Rows from block 6 of a small segmentation model, named by matrix and row number. Each number is 50 + 10 x the weight over its row's rms, rounded and kept within 0 to 99. All counts start at 0. After the name is the row's rms in percent of the matrix's.
After each channel's rows are labels from the 100 images, of 14848, where the channel reaches its highest value: "lies over" is the class under the peak. Only what is clearly more common there than usual is listed. The data: numbers of one to four digits printed on busy colour backdrops.
# convs0: first 3x3 conv (model.decb.0.0.convs.0.weight, 192x384x3x3, each kernel summed), inputs 165-219

convs0.96 115:50 51 50 50 50 50 50 50 50 50 50 50 50 50 50 50 50 50 50 50 50 50 50 50 50 50 50 50 50 53 50 99 79 50 50 50 50 53 50 50 40 50 44 50 50 50 50 50 50 51 50 50 50 51 50
lies over: digit 8

convs0.92 116:50 51 50 50 50 50 50 50 50 50 50 50 50 50 50 50 50 50 50 50 50 50 50 50 50 50 50 50 50 40 50 74 37 50 50 50 50 63 49 50 76 50 66 50 50 50 50 50 50 64 50 50 50 54 50
lies over: digit 9

convs0.71 125:50 51 50 50 50 50 50 50 50 50 50 50 50 50 50 50 50 50 50 50 50 50 50 50 50 50 50 50 50 59 50 18 99 50 50 50 50 49 47 50 49 50 99 50 50 50 50 50 50 87 50 50 50 50 50
lies over: digit 4

convs0.1 155:50 51 50 50 50 50 50 50 50 50 50 50 50 50 50 50 50 50 50 50 50 50 50 50 50 50 50 50 50 56 50 48 95 50 50 50 50 51 99 50 49 50 51 50 50 50 50 50 50 99 50 50 50 48 50
lies over: digit 2; digit 4

convs0.81 099:50 50 50 50 50 50 50 50 50 50 50 50 50 50 50 50 50 50 50 50 50 50 50 50 50 50 50 50 50 68 50 71 85 50 50 50 50 50 48 50 99 50 47 50 50 50 50 50 50 54 50 50 50 99 50
lies over: digit 1

convs0.151 119:50 50 50 50 50 50 50 50 50 50 50 50 50 50 50 50 50 50 50 50 50 50 50 50 50 50 50 50 50 50 50 50 51 50 50 50 50 86 51 50 49 50 84 50 50 50 50 50 50 73 50 50 50 50 50
lies over: digit 6

convs0.105 139:50 51 50 50 50 50 50 50 50 50 50 50 50 50 50 50 50 50 50 50 50 50 50 50 50 50 50 50 50 99 50 56 50 50 50 50 50 59 55 50 76 50 55 50 50 50 50 50 50 49 50 50 50 51 50
lies over: digit 3

convs0.137 130:50 50 50 50 50 50 50 50 50 50 50 50 50 50 50 50 50 50 50 50 50 50 50 50 50 50 50 50 50 99 50 56 50 50 50 50 50 53 57 50 50 50 50 50 50 50 50 50 50 52 50 50 50 50 50
lies over: digit 8; digit 2

convs0.106 127:50 50 50 50 50 50 50 50 50 50 50 50 50 50 50 50 50 50 50 50 50 50 50 50 50 50 50 50 50 52 50 94 54 50 50 50 50 64 56 50 46 50 55 50 50 50 50 50 50 63 50 50 50 50 50
lies over: digit 5

convs0.82 145:50 50 50 50 50 50 50 50 50 50 50 50 50 50 50 50 50 50 50 50 50 50 50 50 50 50 50 50 50 87 50 49 99 50 50 50 50 47 49 50 99 50 99 50 50 50 50 50 50 50 50 50 50 50 50
lies over: digit 3

convs0.49 162:50 50 50 50 50 50 50 50 50 50 50 50 50 50 50 50 50 50 50 50 50 50 50 50 50 50 50 50 50 49 50 50 99 50 50 50 50 52 52 50 50 50 49 50 50 50 50 50 50 51 50 50 50 50 50
lies over: digit 7

convs0.164 103:50 51 50 50 50 50 50 50 50 50 50 50 50 50 50 50 50 50 50 50 50 50 50 50 50 50 50 50 50 99 50 48 52 50 50 50 50 50 66 50 51 50 56 50 50 50 50 50 50 52 50 50 50 50 50
lies over: digit 4

convs0.72 153:50 51 50 50 50 50 50 50 50 50 50 50 50 50 50 50 50 50 50 50 50 50 50 50 50 50 50 50 50 52 50 49 49 50 50 50 50 64 47 50 54 50 75 50 50 50 50 50 50 99 50 50 50 50 50
lies over: digit 5; digit 6

convs0.100 216:50 50 50 50 50 50 50 50 50 50 50 50 50 50 50 50 50 50 50 50 50 50 50 50 50 50 50 50 50 49 50 50 99 50 50 50 50 53 49 50 84 50 30 50 50 50 50 50 50 50 50 50 50 51 50
lies over: digit 3

convs0.36 126:50 50 50 50 50 50 50 50 50 50 50 50 50 50 50 50 50 50 50 50 50 50 50 50 50 50 50 50 50 99 50 99 56 50 50 50 50 99 53 50 46 50 50 50 50 50 50 50 50 51 50 50 50 51 50
lies over: digit 8

convs0.168 073:50 51 50 50 50 50 50 50 50 50 50 50 50 50 50 50 50 50 50 50 50 50 50 50 50 50 50 50 50 82 50 73 82 50 50 50 50 48 99 50 48 50 48 50 50 50 50 50 50 49 50 50 50 55 50
lies over: digit 4

convs0.84 166:50 50 50 50 50 50 50 50 50 50 50 50 50 50 50 50 50 50 50 50 50 50 50 50 50 50 50 50 50 49 50 51 76 50 50 50 50 51 99 50 52 50 48 50 50 50 50 50 50 71 50 50 50 52 50
lies over: digit 4

convs0.86 124:50 49 50 50 50 50 50 50 50 50 50 50 50 50 50 50 50 50 50 50 50 50 50 50 50 50 50 50 50 57 50 51 51 50 50 50 50 50 49 50 72 50 48 50 50 50 50 50 50 46 50 50 50 50 50
lies over: digit 6

convs0.2 211:50 49 50 50 50 50 50 50 50 50 50 50 50 50 50 50 50 50 50 50 50 50 50 50 50 50 50 50 50 29 50 48 50 50 50 50 50 51 50 50 50 50 44 50 50 50 50 50 50 49 50 50 50 50 50
lies over: digit 7

convs0.15 156:50 50 50 50 50 50 50 50 50 50 50 50 50 50 50 50 50 50 50 50 50 50 50 50 50 50 50 50 50 47 50 59 90 50 50 50 50 50 49 50 99 50 99 50 50 50 50 50 50 50 50 50 50 99 50
lies over: digit 1

convs0.180 088:50 51 50 50 50 50 50 50 50 50 50 50 50 50 50 50 50 50 50 50 50 50 50 50 50 50 50 50 50 58 50 50 00 50 50 50 50 63 99 50 50 50 40 50 50 50 50 50 50 89 50 50 50 50 50
lies over: digit 7

convs0.162 090:50 53 50 50 50 50 50 50 50 50 50 50 50 50 50 50 50 50 50 50 50 50 50 50 50 50 50 50 50 51 50 50 51 50 50 50 50 99 54 50 45 50 49 50 50 50 50 50 50 37 50 50 50 49 50
lies over: digit 2